python train.py --image_size=64 --crop_scale_min=1 --arch="caformer" --activation="gelu" --drop_path=0.1 --patch_size=[4, 4] --beta1=0.95 --lr_schedule="wsd"
Rows from block 3 of a small image classifier, named by matrix and row number. Rows with one number belong to one neuron. Each number is 500 + 25 x the weight over its row's rms, rounded and kept within 0 to 999. All counts start at 0. Numbers have three digits each. After the name is the row's rms in percent of the matrix's.
After each neuron's rows are labels from the 100 images, of 14976, where the neuron reaches its highest value: "strongest on" is what is common among them; "patch colour" is the nearest of a few named colours to the mean colour under the peak. Only what is clearly more common there than usual is listed. The data: single toy objects rendered from many sides on busy backdrops.
# fc1: MLP up (model.blocks.3.mlp.fc1.weight, 320x80), inputs 0-79
# fc2: MLP down (model.blocks.3.mlp.fc2.weight, 80x320, transposed), outputs 0-79

fc1.73 101:501493467465498502494474539540468478500521545483485476504444513532525521459501477507498464531509527460497487469516500505506551492520508484472536498447475509494459495497490512491480510511489497459498460487516506496515535562495509444510487476
fc2.73 089:521508486526515488493543555497518518491499454522517490481526488490492519469499479478489506479541528478469511521543537447486463504525431510538464478485511491546537523511482495494486498519481480520477501473455487520536514475494532499469494496
strongest on: blue; teal
patch colour: green

fc1.204 093:478498524517499513547473476483534509494517496514454484447484482454439481491436528531485508516484488453510496499481519499507475516512516509501512505514493504500502482542472521538492509426523462518478514514507516469494507479539501530502468519
fc2.204 072:482475499523534493477469489487485516516496495466526504510482508475482513490499444490499482477507532518527481511578505485476512473454466464488481483483514505514524479507447503473517466551533468513498487527501505524476483515488526572527517493
strongest on: brown
patch colour: black

fc1.214 091:521490513474523503495486496446511505492513469464512508475459485460489493544534557495485504527482494546531481490490475448450494486527530499507534506494491494523472483462524544515506533531525510478536513483491528501502494468549487502533507527
fc2.214 088:466501492508522507500530532523464495562470509546518507477497464511533491494498449461529524484510497510496526510487497526531492510493434504498471485502519515502515481521512444481508465438477473490520542506502508506492478534461543507485487516
strongest on: red; purple
patch colour: brown

fc1.276 089:488451485543485519463495547496504480485509500490501550479476492550524466512484456516505511509506491547532473494479502501504511518574509512496533482505509502509497507476468522500475492527482506504542487534514486463498547526468519496551465520
fc2.276 106:519490473517478526484524500447526469509447498485460515484529512535499490515470498503514479460477507498488473497491555516486495481525504477518514562499479528495500514501506534497467483469515473502514441470494478571528501481553499495489510493
strongest on: pink
patch colour: brown

fc1.200 090:456508508471492510511508459514438527512484487518504508563479523467518464514490540558509498536521457506484509527490544525521523468480486489511493499461541487467511535495540481511489482506484494495518507480470514546522477497489508534498491532
fc2.200 090:545487514491519512469551542457515492510488515480496467485513515522493490523491515444502515462481540500474527445498486488514472515500522544483480490520461514505490496549447543509507514529481541512457510489499494557504495518504511471500495497
strongest on: yellow; from above
patch colour: yellow

fc1.163 110:490530507508488516504505482490505490467509508494514486532511507519515453481486481506501455495505494486477477509524561495470531478490593470477498467544520482453482499500516456497434500511518520519481521484497525501491464518478503480543476507
fc2.163 106:526563511511482511489523488511467512487538487542565506480477515514490476447508475509529497509508510524486521464534513497452502496503511470479516494526537521494514500534493499498496503484513549476511508484476571532507474511453496475504485459
strongest on: from below; metallic; ice cream
patch colour: brown

fc1.256 085:526496500488509484565483502534464526519458504470529488515467479522475511491492499531469493501514522495509485491448474471502505501484479464445495490524511481497505539470552505501483519479513535525509508513497491479512543504500457486526519579
fc2.256 080:519471479527516482466464503510481527483511505512486522493535463489526508541562468476520493477518527518497523538474516528528473510482510518466528518525507489464510478549474529537534516455520493502460469470465503515457494521504501527526485506
strongest on: black
patch colour: black

fc1.316 100:527501503534480498499530467546537530526515503469481463500538507527511521521523506475486512458484463519547470488478472473517513429513494490514503504500511469489513523504494502500507510485501538569493532451545467491525526511525509516501481503
fc2.316 103:483497493488513519477471480480498446478518524502507530454505506489518527483521554523519470526489528509485494499512502523523519592501503502504490475505500506519544473489511449519491456469473517491497527515446487476466498497474460502480534509
strongest on: blue
patch colour: black

fc1.179 134:497508503480479553460496481522524501465465445504514493507508511530502477470533481530462504516501504509476477428502501487476514497450517527512506483499500506499475455480460498535504537522489470479515494509498494516493510515418522520480502465
fc2.179 116:475489513490475501445491464518510508498495515504503502464553487447498497515485494515504447472510482505521489542539488537501476490501513507527550513493484481486467509502520487541525515495518562540497470541518509484498519526507483492546474443
strongest on: lamp; trophy
patch colour: black

fc1.100 084:477500517498550484449504537502554470489507494494458511568493477483505509505475476475505528474473515478509498495536496552517479507540489495531520496498501462452520496537482519515516453532532528501500474498505487513516526511526482536541492522
fc2.100 082:534494478477467522497465471462495459506473546500495483469535498512490485466483506512436483492501449513468464495477521513468489503505469474493480483458456531511521499471515474513473517481460483505516558528503507502494486503441523506505506507
strongest on: pink
patch colour: brown

fc1.217 102:486552488520478494511475475495461480474541480491511568498526502483510490502489505487515539494494481523503515469473519509521545503496526494449542518500539445486464532524528492449514497515492500512503539519493480493469517543545471476491490504
fc2.217 099:534509492539506471501558476512440520457547467508530494474527554503473516499487531494474503480538491510455490506519532500487526485491457512488499539498499484516492514493552513503487499512482474474536519497504455507480492508454502486521473466
strongest on: car; truck
patch colour: black

fc1.172 099:551541492472443497486478506505507494507529528476476494470496498484481496517475475494477465535506445513504458478469497493524497482487471479488487527501497510496512466488572491492548532532497493500499483495481454484512460558480464477499480502
fc2.172 101:476488479547526488536535507492530492538539499512497481528498508517489528488506500499506483499488475549534493526504524506474525508494590499474477498507522501473499500485451472516526520497421487527515497525525476514495509513535467531489473491
strongest on: yellow
patch colour: brown

fc1.259 090:515474558490467452460490513528484503486517474490495512460506537513544530504508533531447512518534483483486499507443487516486506497544483482472516498480496497473493502532466488523525460457460478514502495498558523510524502523479485497491480494
fc2.259 098:498512443529540463482486490489510494505473508543524523521470507502424458515528439493518526492484559543484517503541475494505475511494496502516469472485502459522530523501463506497478507502513486470494507534501506463501518502520507522505490529
strongest on: barrel
patch colour: black

fc1.255 105:510449465522512511542498482522498500496543499498526487475516453466502474529488471497496507517502524490448514460444487482464497516470525509493493456486464517487510504478533462518495504511485480519500447531541509481473514483549451479499485498
fc2.255 109:496499487541512516471497521526508470507494502483474493539512479501496547468465539494451501495503492505480516494497534536469520471513506517519463511488493529497507506473549429481522517486459531502522472509521511490449509497503510502567487448
strongest on: white
patch colour: white; pink

fc1.242 086:513516526550473525459534532541542477482558516493480516526530488528497502511467461490478497472484520491512507518521490484499479503519541505491525488475495486500491490542518550517523481457508511515515502507551519492509529493451527507493508564
fc2.242 104:531465469458536486477502487466474500466457530533515487480489450508525480508486508506512500464461463509503472504432513515504527487535530498519497527505539501524493507511524513496498518522525516529519494564504525483494540494526474529526468508
strongest on: pink
patch colour: brown

fc1.7 107:479465523523483469553484506527493508482492510517545493493477470474521518483510470522479528480527501476531492525454463478495559512511508485484499492444502496522458480498489505514434485488496476534493530501515529551530472533506498502473516526
fc2.7 090:527500493515480483474529482488543503483536530550551464506473480527464474497459454547492492529473484516496471487493476514516539527491515480483545465507504474493464477463515513512540470493486514497505491530504489490466542519488488525519489462
strongest on: grey
patch colour: black

fc1.264 105:496482483535454518538450493504498513508511526534478448475495489506445524491506504524511489496472501503505557531448488509469511524452497535507477483522495507480518489479448507513501512490497515434515509540516492525494512501473526493506469460
fc2.264 102:511498504485530481484527501507510493491486526495542525471479509529531524474522531477506486504482517530470471487511469513505500477493469459495472530509486490550492544522502489520488487507465499489454487443460512447495512507477507524422514546
strongest on: red
patch colour: brown

fc1.46 098:500527509492513499508504533506467499502513532482476481532496522540504543504473492496528499550520525481482479498521459515489517519468518481535432507523478462518536492472476512506472512451516511503494511491507485498493563547474440498535507477
fc2.46 083:497488478474513564508450479484499528524495512478446538484512517534532490496481521492501519483502458511497526522476499524525468491510532459479498518485540504459418479490472489521519492523486488484495528475550517491498497492530494489466519483
strongest on: black
patch colour: black

fc1.68 079:458519534529501534526470536561443471520465507522473496510433515513480542499525528530510555515515465550505499502481464524495479482495546492519534469510508501490526479501498512498481491506490484509487510494504502498496495488471535494491473469
fc2.68 076:539488519503524481483518468485517495485513537522473481507473493488507470504440498520463489517520539464485495524501507451479497496502462583506431492470497474545472497470500487512522484490491470543488513501510502475539495512515468504496513510
strongest on: purple; red
patch colour: purple

fc1.135 145:502513497484517490548531471558462500496524496500499444518491498454503502509513505524489532503504461495487512478495488467475477526497512484497488509519520475484526516439510456541527486477456475469441523498499505487457483502504468494478553486
fc2.135 199:461464496542486500474472526465529515517474491507496537482518456539479490496498503494515448481491535485508464536508490541501555493498503499500514504451499525513498512525490541463486500535516512499569542488488515512496530493484480506516449516
strongest on: purple
patch colour: black

fc1.212 092:475519454439503523494523519438462493570504504512488515508483516477508489487487528483475501521477450467497471511493439504511565484481521492481541513468512486535514502500541522517503518488506503497520469502500489491516497528505485513476530520
fc2.212 074:450512477479538483509478520501501528462495501507491522479459497509497515497560486482515526494508539505436505489492511509513494464480476502526492507555520517502527537484504523486481477449505478473504493528467512475426504443510494479488502491
strongest on: green
patch colour: green

fc1.90 100:516479487500488555497516486539545511506492483490484483516467495504494464525486500505505509516482497511555493442517560466498528523468511480495474529466465462514504545500513524471510552500507528509509481516481511493488496519484474469501441455
fc2.90 089:534523546514480489519506522505447520449476505524498518484489491465507519466530498467515534512474553510433511481495505479535493505466509471515528492503526494476529499501521478518488488480531494476528531443469508533497491468479525496535494527
strongest on: from below
patch colour: black

fc1.39 116:486499525462516514515522547500516518505481495512507466509518492494508507500503520495517500485508489504488494507541548482504509524530555494487492567496492517533463461529440511466522510488481502466504507457560503487451526478470454532514504522
fc2.39 110:496485526547541488526455509507513507545514495522477477531481529490546541481503536484503488551430500504478500479477491487525530482502496462459482478507512516496460523502500540495489488497480502505509530523541514527488477489519543464522479528
strongest on: from below
patch colour: brown; black

fc1.96 084:510499473477483469525504533468529509492470540518498510504502494492499490510477478568491497528503530479532528504473501473498513467481539515484478510521526479476514482468552474492450540491482548503497537536511529551512481448516482499518473507
fc2.96 078:469539466491535494476532511504481534512554486518539524518490457539494525463504514495497523539479464504482463498493515502493503499488481501461535488517531513567508484512507517534527471476510515525488531486490505525469515549529546526483493496
strongest on: purple; striped
patch colour: black

fc1.282 108:518486541512509543436513527516578465503532531467503511488481497498516499463510528494487502549485499479506478504510519495505493491519521443470492494502474505489524498494503493546497548528537554518487497497488451493526519510508489468478519506
fc2.282 106:493550492519474514514488499474460530516487490474518508498519504471520496513503497490508516446541506541502492519497502491522524524534504545461530490495528490473479537490465495493517429472491463499538471528545461524480503493495515537520450510
strongest on: brown
patch colour: brown; black

fc1.205 119:477503455486502498500475527517474539518487508523559471512482472504524526518489505488517496499460463473495483505489499490485551503467523499487479546444478471494469510510486529525486518463474517438519505489534468454479503477467506536475486486
fc2.205 110:424482541483505496508531522466478491464494514547484526528532498510527521485520506475509472499507516520475532468520507459481510488520469509495489538552532521477473518500500537497479471506497481496491528448522509493538457482468517495508536518
strongest on: yellow
patch colour: brown

fc1.222 080:479514471532509526500464474503525502533521501512506513488525521506495463565497478470458482465468473473505505490500494491508488470542486482513526535529511503457511529490509506525475500478568466477506497490541499536461492509531484536552487520
fc2.222 082:542483502510504510540534487470493482465537504529494458567522501517532539448496466495484462492524487527538509519499533550506520515514513508486492536502467492505517467489533487480492529487471495531513462488490507511500511515441504530527496511
strongest on: brown
patch colour: brown

fc1.294 113:520516507503502544509506540530456449509497555517465535495489482482460483492504530514477470541538500498486507547493520511474529501506552516525533483491486527531486491465463482515497494503498500498516548476500476480456521518522449499484474506
fc2.294 107:475557547477494505506463479494508542534476514476506496511491524503452504479530460522469465490533480518517518514472504444503503513504491477541502512497489498468510470493500525511495485496533504482511473471467479483479474530461526544564477513
strongest on: black; grey
patch colour: pink

fc1.273 099:511516505489520496523487428490481533512474485560468475484523543501477495511504524471497485498522478547491481500497538533515498500474484516536574535496542498487463486476470482499495473502492504531520515483549488520482519478528502503511526465
fc2.273 108:494504483531532496505526506513528450485515500465493492516491436507507472502537518537529502500492470496490469519518503494527520507521542508451465488456488452504515521476478468509554455518502498456492508509484492476469482452463482489487467516
strongest on: green
patch colour: black

fc1.293 086:503488499515487484481490506468504457520542451482544472469491479514465505555455524526453476511487546477509482502489447517488475531481532472511451475503497466466492517522495490482509449511495512511510489506529514460485498475501479497505465515
fc2.293 074:475482485485508535495487476488512468546471491491540481497475435479475491483519502477499482481486430507494463504518534485499500477478484533465547488492498476537494505468531451496494498487483468547551489514520508486486538492497477496487538505
strongest on: white; from above
patch colour: grey

fc1.164 089:460481489508478478501491536520524459526518503497526504491499458517554517520567519503493520461522495524505510503502507475510489523472506423483492469473501497496507511484502500475527522486504509513554478473527543497480500510560467529521516470
fc2.164 084:432457468516519519511481520522482494475479520486509497554508497502513481483493514503470500491461463468507480479525525516468541478452532531496521523501482483511574489488503461501533518493489524522462499505538520514469533509496474501486514528
strongest on: white
patch colour: pink

fc1.20 091:477488493504543477516481491524509482498533505521490478499493472484456487529514503484513504523520511461509507475526512460487496538416557549513505505506532491530501456577487495511515511486505472478533493532513507488512487498481464502505538484
fc2.20 089:519503495496531512438482525483447492497484459459486474518503485458537465471481490513485498507476483526499506523490497524434545514519481473496513530498550513535470521480527443470482508506501476525512503453502491511479495483533509520491483490
strongest on: white
patch colour: brown

fc1.254 108:504498459505547492482483490521568537504520505512530508503480493516487516471538546505447506496504514455424498500507540480526476500486520523478512502491492466474483458481503506516525489468517478525491474528526465488520489495551469506504504489
fc2.254 113:496472493489507528525472477499537503504446519522455455517488470509467548464533503503494502463487531486467509468461497502500456487447490514517494491509520501485486489520522528500510553466493562535540475529518525501499526512485481477494503495
strongest on: from above; orange; candle
patch colour: brown

fc1.63 094:501477512489493536559487558499534524500511487508495492480531545501540470490540520482491494481490518495490429471485551460504507482515507494529496499495473510530526488478531515528481499502483495488519524511511547498491438543547512494506498511
fc2.63 088:481520488543523451488499542468514497518494516486496512519507475516473507509447505493510516552515478520446529515470520481512484505479518516491510516475509517477441541501465530500569518511544475511483502479476477517510556474506497483493525500
strongest on: green
patch colour: pink

fc1.289 108:486492518474495495516473486503547475564504490536518505487479496487513422545526485496484531499476459478496505467538470513498515515528495552514495524481527473547458489514471478518510522492519501500507464474520534541514525483521515499499499523
fc2.289 092:457474502496500495521494484513514449506481494454484505537525453517520485464517506503524482500507528543542440514493510503488509522451572499507513510504509496438502491477515537463514491482506535488496476532495491473495498507453495466498482477
strongest on: white
patch colour: brown

fc1.218 109:513478425507506474499471504487460484485443476513418476513480525500497484507502509500503510475484469524490486508474522519473524496521505491439504532519483539519498496480430451504501516456493523487488479492480507509514516507510492489522494483
fc2.218 123:480497529471508510500524532530498509512464511525541488476476470490535531561517485501468520468481496476497484477554498475499518539437485513503490492502519486495501511512518488490532497532531477460514525509501528493518498471464456514428522501
strongest on: from below; teal
patch colour: black; green

fc1.227 112:470460506461534490471501525520547459500520461529497474493495567516513507498536501516491515510468532511503449520507527518485515482514499518509464519510476520499476504500440480554519519503528462544488457511513498504489492455504478514493483514
fc2.227 113:525501517499474531494515500467494542508500504459500470489494481449480496520474494466491509484536503495499528485533470471513557525502486480448529490490531545532481490513543514521513533456536514478519473514438499505523504534509509470490470481
strongest on: dotted
patch colour: black

fc1.234 103:467495503462492542500507525464441514529456517530508504487533469536484477510490547498468478501521454519474468467513483503484488466517488512489473490516511538501491520422525509506474492492495472491471507513517518518481490477492522463480530539
fc2.234 093:541492497489530520467520491479481514507470491498504566486468502484483483476463518511517522512473546461489512500510494508503468502468517522581468487487508497497525517505488494513489489523461502484482507508498500534463451439517494537502554513
strongest on: purple; blue
patch colour: black

fc1.207 084:509479495454517521478487494506498481486519535492480517495516486457490433499493537513489490496498471462523513537474500506480493522495554485534484478459549519532462451505481465493493514473495496524538498448511538518444500518520495505492476490
fc2.207 115:468561533450514523511478495480513473508462529501512505485498525514481471467545519512473488516507501488516538474523497483508491465517537504488478490479504484485478497499503539510515497425534477506473533456460516494489470491496471528489496556
strongest on: from above; metallic
patch colour: white; pink

fc1.79 100:526542516553492482483487494509499508551502476482538496516459484480469476463457501524517505489510493503496443530499514536479514513544490438455472500515496533460508507495477469506486487518459504464495503467520483485499491480496501514554523482
fc2.79 109:516480464478516479516474500495489468549504483470466444509514517477501464471477505532496492528512501491478511512509523518476464488513500513500498544510503467466537491457495443509513546443506486481481495478499500519466464536561513472503513496
strongest on: brown
patch colour: brown

fc1.114 101:466483488566490461523499501498570506495504495454527500509484496493447530491464497501503485485468494533487466501529494482492511468525485481482512503490491506471521493457519497494521578506539526510514510521531513473523478471491529481472533520
fc2.114 096:461560506471505546494482481484493453497474496551490505504506513505547451488535501493517480494522516475496536505490484496501510562494491457500506479474508504501483492482488506481528457514493481469507476491490477499485459535481472536543470553
strongest on: brown
patch colour: brown

fc1.277 102:512505546515484473504447457484535504495473495510521468501486473543506495527517513537529523503519508485481541471514473481457502482514503441523509506525531473480491557532492483532503501460494521471522457526531509497521536489515510478479528483
fc2.277 082:497460458420509475505532538488514495547507515504489502487510526502476493536462474507515460486500486505542471524509492485535543491496469500482474513498480479432515496478502525506510477482521490511528515497494480507473511540472459512521467538
strongest on: grey
patch colour: grey

fc1.166 085:472442510482471492520461511514508510542544471511520524526505474490517520545504496514456516533497459481480508504505546485500533517461487526512506513434509494501520540475500515526483508524529461486497482497536501524514506522553456495498505523
fc2.166 096:532473472503502549515507489506502451488471501477506489478533460490517465466518481512478522488468498533487507507507471508483562477483491500479515533512476485518560506515500493519505496520468519512507463544497566495484475474517496468549537483
strongest on: white
patch colour: white

fc1.305 096:508487459497494455519484496495472484506522511473514479497464490525522484492443518463537474526507465506531488450507522505461539520501536534481517457522489480501534463501525484465496507507478491472551527519483522480472512543534505520525505468
fc2.305 099:512499533503442532510562515507490518483507498452534463466487517489498538507482479496508516489532504514480536501527496503491493461499490502520505475522494504511491552541522471557510483506502476529512511497482479528527460498523549484443463494
strongest on: blue
patch colour: blue

fc1.125 097:544495500525485488518492493504518495526499513516500493512546456516490525494517469557491490497503499502523510479509478492503526510528540464545562468507469495486516482493481538538510491502516550506480486458506523477507459411509489484504491517
fc2.125 091:488521503482529548497477510468480492475532487491503505515432517493490502493462506496517546479482511518472486513506477496524555482471484479454461543502520500507483538459504504483502508505451459499518532526493464514521506540447493492526515470
strongest on: orange
patch colour: brown

fc1.102 102:478520493513496480533500521552522505484459549471503473532465468515545518519528460489565498519515529494485485498466479487479534505520504451472535499469525457448513494512512535510498496539501527492520495503475491497521535489516499494511511470
fc2.102 112:528493498496514554478457492434506496494506477509525549522513513519463498510469505507448522469515476523531465507557479498527468496506492534518473518506475495508483530476475506500497521485485462521435500503554504496486503506506489499481499544
strongest on: yellow
patch colour: brown

fc1.130 126:503503486490506443490530507541485470476526550503490452526471492502534503494514479506479528466486465506483515475493548443500480524514546527496488497509487483491518454451508531528496507464501506515463513534510517492492503503522498468472557523
fc2.130 176:516520488457532500523517474554489463492511522491493447528461523458516504491512504534508561518502460510527533481506510480490472502476526536490478495566523469494514484459518476542536492460494493507481511522507524495494471507521508497513528495
strongest on: blue
patch colour: blue

fc1.140 127:490508526478545476502477439535505490515498536527520498497493482524477493500493477567502502515547464494530490563501512513531532498483472483509481454509483509445452477491500475535525502493491488527497510501493514512501557537490521486502500525
fc2.140 116:507519518482482441544490533441520527514496558526501485523485491530470543503502500492513506525494498460535474498505490458507503459537495479487523475516492480480502485464477514486476518498529486471509497512487501454505434532457516504491512519
strongest on: grey
patch colour: brown

fc1.34 097:533493517490554543506472529510540548508517519525507492499470478491468488490552504513493473501495525479519486479497470499505516503468491533511482517525509477478503516542497509455509458471514477484503538583501507487501494544459456493493498511
fc2.34 082:497495470480461505498507540501485493541481503484502480543498527513511494503541518504556539504491461525520521491547508499484489504463511488503514502510484502512511476488515488522540543491498488554491482444504565557499483500543534476491538505
strongest on: white; grey
patch colour: brown

fc1.238 116:503502491467515477526508503512536551521532489514500484482531469483508491474521477509471498495512483492479490495541518512554539527457496526490454461473504507508488493492512532499481460513505477532486472502463536523470540511478533528574509477
fc2.238 103:488581483553497463494488511484454431530492488505507505528490545496495495513501501521519496489512503503543462492486507488486479514522495492524561505491512465439514501487522518497485519506518491511518474525486504482503472506469512511497505569
strongest on: brown
patch colour: black

fc1.307 103:490446470478496465550503459497529504506495503447501498546527492484513486491507521522504523520518509522478487505493467500503532466448539524508494500505462523481549522506493517499532482528540461448515496498497486504499549473513462463527504498
fc2.307 125:517525491458510473483494507532533510472491510508492479494512482513503522472496560510484519460478475484521449448504471509506555492467537516501514514558495457514474470512502526533532516451493472514511517472522490487483503489544512489467509473
strongest on: red
patch colour: red

fc1.137 085:521470548479550508517491498514497492456564474504558504506482485483522482499502459537480511488509481493482438476479495492487499471506482493481510500518498451511510513541536499518482488512503536499514496484494541540538516552484521481506504454
fc2.137 090:489470543489525493485518492504517463530483509480482509503476542542463513488468516473512497492497492494534495510537505502476491504453507473523545485467550532502490511480509524494507535466578517475520501491513465535496470453466485481525481522
strongest on: yellow
patch colour: brown

fc1.62 091:515545518484509571486516474538527491492508520518541511510453518549496505515509519514499468472473467491509469477475543532475501496465523515537520545521464498457497502495507482510510517477492487481537497517484471475475482501464515506531476460
fc2.62 104:465502505479496502497472475501449520475503525557509490476475527483510502500519488505488475527484515466503537493484507502515485515508529515538536468485507503455461541535534517523506505539537473533474497465538495545513491540544476503504460466
strongest on: orange
patch colour: brown

fc1.11 090:491527509501501500512467520473540474515500478512504515508491514482487514463494498489490489489498485484514454542482468504464531471534531518524516525523521512498514455511488484549499467478511497497501546563474520576511459482499499488547536526
fc2.11 092:495499470453464539474483492529508510507475520506516504529492471506488538491528518512513531510498499476500522462482468507440479509501494514505445544480480498494498502495512482507494472476523555513511467489498561473449461512499540477496494552
strongest on: striped; teal; green
patch colour: black; green

fc1.245 100:465472481528524465476531481475472478474474499506450501508518502533490518516481575546481527533521528510503474497500487537505514553468496517528457491481496488523520498480453510516487491500509496532520508523485531454503528483539511465496496479
fc2.245 103:531525503516518508525491506481520470516553496494529524490459454517495524525486481470478504474461463494486519491458554489512513450516521439499487524471497544469498475482511494505502504504504517486471454500523476557475490535485474522498484514
strongest on: black
patch colour: black

fc1.235 103:486512499468528515505486524497501521495519498504493491532513522468501570493504502498485494560461500490489465490486465498513494480535529502475520500505514478493517492535512489528466468508498513544523517508480508542509448433479470479500433543
fc2.235 085:501530482498505488505469523503532473514461517531517554541482470513526472538477470495489556533530493456483493490503491495481523512499464502509494486470475535518465483470459497502497510485499454488555541536491542497506514527517550497509492493
strongest on: striped
patch colour: black